Rows from block 5 of the audio encoder of a small contrastive audio-text model, named by matrix and row number. Rows with one number within an expert belong to one neuron, the router's apart. Each number is 128 + 24 x the weight over its row's rms, rounded and kept within 0 to 255. All counts start at 0. Numbers have three digits each. After the name is the row's rms in percent of the matrix's.
Before each expert's rows are labels from the 100 clips, of 14848, where the router gives the expert most weight on average: "loudest band" is the band of the loudest frequency at the time of the peak. Only what is clearly more common there than usual is listed. The data: phrases spoken by 400 fixed synthetic voices.
# router: router (encoder.blocks.5.mlp.router.weight, 32x128, trained with AdamW), inputs 0-127
# up: expert up (encoder.blocks.5.mlp.up, 32x128x128), inputs 0-127
# down: expert down (encoder.blocks.5.mlp.down, 32x128x128, transposed), outputs 0-127

# expert 5
loudest band: 250 to 500 Hz
router.5 095:141130152121148160159145095104161130119128107115102133161132148102125124061095133160127159145173112145150127123117098131091137131164120122121101113129101105143111169165140129131126166144115099116147184132121133084110115122166085088161155140117122098123100103157071123115123099120159123098130085147073094138096163127117124147137123113118133127118119065112095127112132112113131099122154
up.0 104:099136141137129154108085143157118140126114155148134164103138110147097153100163179123096161159116177122134108154109101118155162129142075137124112130121152186155148130109181110145155125154163135132123127122126158126136134119122152171073095086132126149104128113114126126144121125171113130122114126086098156115118099084077092141086150136123108176124137104130137130149126138089107109118122
down.0 109:185087129076138101177089163138082113112159126107135114125193141110144105125126133109151134099149146136129135118129168113127111120149115082147078116159137120144076114121118152120082108084165117139113108130132168136140131120158131097135135132117152159125121119142164129084106147108143130159149154132109195144127153122143132130119106155138130105149105099135105067130112130133140117134108
up.1 088:139113135139125150141124114098134133126127098164132111116141120158112150155094136137117143111151170150114125158101185135110137167159139130149097125107180122145104141104143134126085085149140143126085118066152099116148141123148159119159108097155171131150139103089132118121090106111120108110126141109135127138176147119105150103115131151118151186112143096101086114097093124066150157134103
down.1 082:104168138080123169131146127156158139143080108136132177145152119111171141104131123107141088112140100137179099139145121115097122103163137103119107105116134084101100136154102125141128114113134096106162133087160100160148113112124145128138118072113097118124114128113143124164169131105071142161124110089146105151157140111162121135102095156123100109146133147139122113144157100167101089134145
up.2 097:155153152123094130197119098151120127108145160134146103135118147105102090179089109158150136083145109111114143126158101173153101144129153085143152140117127098123149121144157137131127150140129149176133130114138107107139092145084108163132124158172093160136102169122075105113143121121114159105111104162119133112122090111122151162121125154137134098138138133101128077116112134117136161093102
down.2 111:184151138134155130135127132143150092142155108168115124150130158151099107116121142131135120111118155111096138141101100157140161156142171157123172122104136144089171141117122167143140110096102132102110109157111102176122174107187134100109163128114137113097115140112147151136063125148122087119113104108168136142129155119130115111111126163079153104156129108103092141167136157134132117143161
up.3 102:118118161131103121107113167149205157140124107088118122132167150114143098131111110157097105133164107125095106146120210127098114090149125121080132123148134171101135090186149122086093145125145119107108164139133129090128147116130092147138103113127155147148142121103125121125108119125161112158131107138125132129158143130140124137125123142144105177162107116140110163112119087131118080123157
down.3 104:084136101078137133091165100108136068153101100106090133094126129136095176140132114126162138122086149139151131123155118103151158116105139130132145159131141136154141169124137151136125133112109154153149149144119162128140147134117161121127099169115156090142134126184131144096136160108095158118130144130106179111101126101099132117125173094179155136139120124151092104141102073122115116110131
up.4 104:112103116140127114156138140141101155105110152143146178135114143123115120135149143117145126085136088128134106169085144142100147107198122068131142098135133147112156166100109142107110176144162143121101141126116109093146154094125144091111117157132108096088126150151137155130132161083166085147148140133130140094168112110145154171132182125128132137133130100118122170143134148099119162137109
down.4 097:159093118080143132102144107162124140149131096074091133099157098171144123106130125151142186162127144127153093117149112134113177133127131169138105101147170153173122142171136139140123116144150123123157142137156160137136107098138107093138115096154124131129128152139095118149150135117113135098111140125104145148131109147179129126104123142162116085073179112144098119175150097136125154127113

# expert 8
loudest band: 500 to 1000 Hz
router.8 114:128128108123124156121124115113170108105134112138146165153120170149078109121110151091118106123133108131144149146153132121103133091108143167117121169148123133137125112111144159107124094106152121120106134132145138062113097131174101100076101144172133109168129137124114098131105138161094178139133100124133115141148098118063109088131121127102114110130089084134115104127145106082084112114165
up.0 090:141160145098133152151142133110122082135087144107158134147097122145120141127121119097108133129130071122130142099145170115128178099122144123170089113159144144131117181098080144136124099089144143121141117120170153153154101098092087119086124103132133131161165125153136075112111124102168148167128106115143119138116087151127176155157128156105162107112107133157126142139142107135113124097114
down.0 087:147091154113147102183117131095168109177134142118117117131094130092093118162121127141132129127132115194107143146141128130097126102075073150105150161130135101086099128074168138135138141100121083116106162163169094143155131139137153131140129147158139124153081110120122161089126119134152106156146116160121091140140135126106131152112109110145066146121123125119149107123129127141138129142111
up.1 116:152120100120141141122109087094085108083152142127119105156137189156135128150123145152135100125080167127128141139135125081098115121091136111117105120188167138112141148161116110124124097153116206131117087131159150161092144117113127155156173129157139114106138149115104148123112113145156133115142118160106138127128087127088073138121104124129148141138152132121141140148176121126123116121169
down.1 099:108094150136106094121134170108168129128090130154119105116116128097117185077120095129121125120175124179087118106112139158126169134158124157138133149137136145166102122113125126147146095090111106093146151130115107056141115152131125109124123171122122101158137137130136107115095106162114146147152128121162105120118136097145135115144153158147162073130121086159129114081105125110143160157110
up.2 102:150128135145124123147182103138101110145129143105142161145135129115140092153119164138113162110115131098104124106111119126151126150099142109157158138131129094155156109158148160163117084132156126127102136107113141123126116135181120134111116142132074139090089176107115100137136122147117089135127147085118159128061129084148138095118131142140087134105140116143187105139065136132104168096128
down.2 103:125126118139151129142100144151195165146136157168117127144128110125124102108122110083093082158151173107109144115131125115113165143145101140132142076118114143098130149096100143095128112148121117122118155130114154139128151173121143105110129127125162157066154110088102121193103128093099162092102122115178140139094130111123122136132116146081118124128135103126143164102160163114154117136120
up.3 105:150125129140138133126113110160136129083109137119116100135136123141120136059142133160123093138144077132102110120133080106124147130170147122134128129087167116140200119156098084153113067130162102079093118095144124135144121148158112143127137109158152115129171148120147101094099081111140121105132093148120151169128144118149125137144160110114106093148156153112098141093135149138139141130148
down.3 105:148121149127116161132111160152140112125116149121112118123096115119108175166136103105090119132161122140150129130129132110097112116101107096143149109158106057148135090095130158124142093119169106146135117123123120165133120114102097134103153089185160158094131152135117095099159116111151144113123115161134088110112132120181127113128181138144148140139061124144139144135097141116065137124147
up.4 098:127127107152156115139147106120116140144184078094081131150121140117120136140122152128138149146093138148145075140082106149129150133103081150138146114119130099144095147129094095149155148149120118092157136133146053134150144155162130094091084116142150158120113129146146141097155115108141132141124148110117117126158107118142108124138155136156071153147147127176146083121103079150148140146127
down.4 088:158144099115113149106101136101163133107085073150167158143142139154153144134090133149101127130125133099138143133183119136115115102129138099111138129120127157109156129144117140064112144147151120137101115137119167112134136131108099123112123126101115079119122144102153128158116101186131092140170139105120151108133166137151102091125114098184126097140106133108112171166161188162111141133127

# expert 20
loudest band: 250 to 500 Hz
router.20 114:098122119100149138174123138119112125129141144103088148119142130098125155083097142148122099180123082144120063184164102133081144132162138130108092126162133154115091142089128114164165126101115132092131163077154141093115109109148084099126133139106130131125106152158108129142115109126154116080115111123107167132124141124155139147107149140132132111129106075133142121124114118100142158148098
up.12 082:136148130140133100116115138137145137151144139125099106097154164177119080135184153106107079105112141083136108091172103141133158155124149154129116133078102160091106131116086154089163116122151139114157105140159125085104130124160136115134148130105085117116122168111135106101137133114108126114132132118164155112129123139108165116104088079154136139117177130152127143122164105151127097167133
down.12 083:125132126110106136075110146108095125079076182094139099149103117104125141169114115126111142133131151074136176168163129118132125106128075106119122117105141158120104123111082109127150154125123110111109097146132137154155160147159147152123098135090155145156128129121144076097133113141136110142145135149146154133145115121128132172119117163180134150135118116158093135102085113144094142146171
up.13 099:120159142113081176121141156125114102146079132160088093110122169156163116124113152128100133107138127145098093133128160153130117156140139110136148141097099117114135141105170123097129126160159079132103145132112121158140135077120139099125159142120143135152138144147085089083103100191134157146126125127135121142150108100097125105061133122149096114116148104129136171142127171151109128118123
down.13 071:133113152159108142113139134160103124131180152124152152155128127181129122157152116114169136143151111102152144168128121137119118108118130112162173104145152134117098132114103111137090066122126125175146103153168138126140117119097126127147168109106095154107128157201128125169098123168101127115124129147140117125112111134127125110121089128156074095106170136129157115142125105086091088144139
up.14 099:142096086113176150152123105137135109120114084167133114106144114134102123161134148158149087085125095124103123133127140141178125148171148120095114148094133128150194150140122112139118092118130107119122128115129154132137114057109146155138125165141125141096143162134165155108123174079152103116111139139117136141161152109130113142171131140094164128108132124149118117167077129144149137151095
down.14 095:128099158125118134155161143153140097149104108124117166087109128102125112155111126147142161090117105083150109171163128130116149116092128097133093134160129126108116102168106190151154096109093097125163082131170138096145150157125107126155153151112138111152130120157104105139143116135142079113112117136148142128123116163129153116109146103184158128116059149100121138143147096126139111134153
up.15 097:119146178156146114100120135123153117147111194099113131148107110117135142122098089141120122133172150119149136144151103095102138120146122143132100122168177093105114168143149134080169155174100117076154136084123132103119127116131101122139133137078136122175140124125133130108124119136120095130113115126121164087142111144139128162155138118192108134119112116120168123077174148104116129102116
down.15 100:123127083131144117102135100158110119150147131118155125090152129142143107134173182103188139158140107107129122094085158061162119167151133152141168132138131163167131131127162110147079149159148146148108086130088129147084090141145111095145109113138132138108140161115132134129126147130123145154147139138165110150131145143124145126124127131069131135136130069151084121122117094126114135107136
up.16 115:097082188098119130115161096172145151151113109108152106123149144119130132098166086138145162147138125095159153116171140142120116119161133147132128084158122143129159178127156121102142139105141104146099162144130116139103103121049118128084136148120115120093131111090161084118155110139109139113121125124099090147110143086143121166142176144130129129153119150146111095143143130113107113134122
down.16 096:102127097123154147149086141160137119103124130162117113137100094148109186123117141143086094157105100108134102110162149114137109147149108146156098111140112130151118109132068151171152104148138135118112111133142125137138143130114169146153157108107104177102091120118138137130144111126094141086121122099105171073142123122180118088099114088135138099152152172092131137156144108157126152141110

# expert 2
loudest band: 2000 to 4000 Hz
router.2 100:142114123122124151110140179129135175092123122139138101110110122153138161156132108123115119113098120102142132140129168103162100095096091111137155106131142138110166129128117181071100105132104080132096075113132176114111131115118136177067155109107092139181148116122131127142104111100120150109115163103120149142145127129123112132168116100094125158087129134111156113103096114107136139102096
up.0 080:136090118146109123158134079123114114092108115144145111146132127122152103168149147108097153104133193165147143141184115139127141080100174107159176134090127086115133140135115120166132116148105116117133133158173109121159129156132078141180117118140140160139107140117125158111139142149128128099106169091128129104125139092089149115121113087106155154136146118123100143113181138107115129114113
down.0 095:091113118137130128099134113117138105144140134121111109138113179106129163092140122134157126141103105118110136158105094084144113120157079105150118145165071135145152132136137121097127184133127127122122109148113100142077136170136134099166149128113150119141152104140161120139118141088129202130121116146133175134116087172154123109160107129150068138139077148123161123124092105133158120116133
up.1 104:132117060155130107134109131112109128132119129087137157142145076143120088122102142116144108116130114133090125120165170152099147143132102138092065167149079083121113154164129175092125107142162146103145099144121161139172147114099150106155127153132126107153135159138137158156154111137127095146108119132130114150097113158123146087143124132147122143156149113122080138100094117123129147122172
down.1 084:131145119117144131130163113083135113137107152144112098119141155138144180164119122171103066102134133132118096163180100143140134109127140147142157138154128109149154101149143108149129108190146143133117126117126136114113082178117063144151086154141112138136151086115139087084137120155162130124112128179119095122139102139152121154133140115155163150125122100114164118097134117139094112101119
up.2 100:131125183104126127125117109141152122102132102140104126150122176150171141148123113132114088111104111137108123099127118117098131159147162094172110123139151162178168142163103196154138099129161091115158134108130160132120151126130115122143117151154079119128146165095114131091098149142105124119137124167184104101131108125116086181106120098087123111143124141134143135129145125100110144119085
down.2 104:099142138116132103128149135140075160136154123117152120134120083105129104096149139114158120145114135154138142155139145103138150132109116139145121079118079114136115123097173095089108154140155132090151135131119096111137143116141153092147142123142140137084147144111134112153145151132113130145132149124157151156105190073168119138114125181112100087133176176094148129139096121119164089158165
up.3 092:132090147102106135131167125184093162105156091102127102131133057124096151076137117126135127111118125121115139125140135111124110133138162105121092177090132125161134118126146128139137132154146143111119122139186167094087144158129124143113127162145151107112167140132113170117108115135144155099150117122117092089091094128156128109096106138117090094120109118163099160142126177134144112162133
down.3 093:157133122138164129170150090149132102173135081155145138135118121116159120120158101140107122127101112146102110075130150106101092120131194141090117132175151130144159107157135097130111092159053126102136147137108108123122123099143113114140128147135107131160093144113126126102127107139156127159146117051112172160119123133159133126132136149141115151099126120100123087137126155141157101141150
up.4 097:109164139131126128154108106116115120116145117095117135153137119113160110084140144135121128103135158176147129145083172102160133126115121069141119132147181132141100120126099103144183121088134113125122094103158090107116098159128108121167085093101139134119113118178121160121158110123154111159150142124112199130087114128161094149096136132124142106108141128131119153133090087134168127134142
down.4 093:112119110122134153101138138138153111125113148182123158099117142121117153148137169154134112180152157115176083100138110148137096104130100127130108124065094142071112115117181168101096150127096100136148083148108151163126139122092115121142163112129118133127120141143081127126108097127102121106136119134128110097153159122136143069152147122141102144130162118112126069127132147164118136142106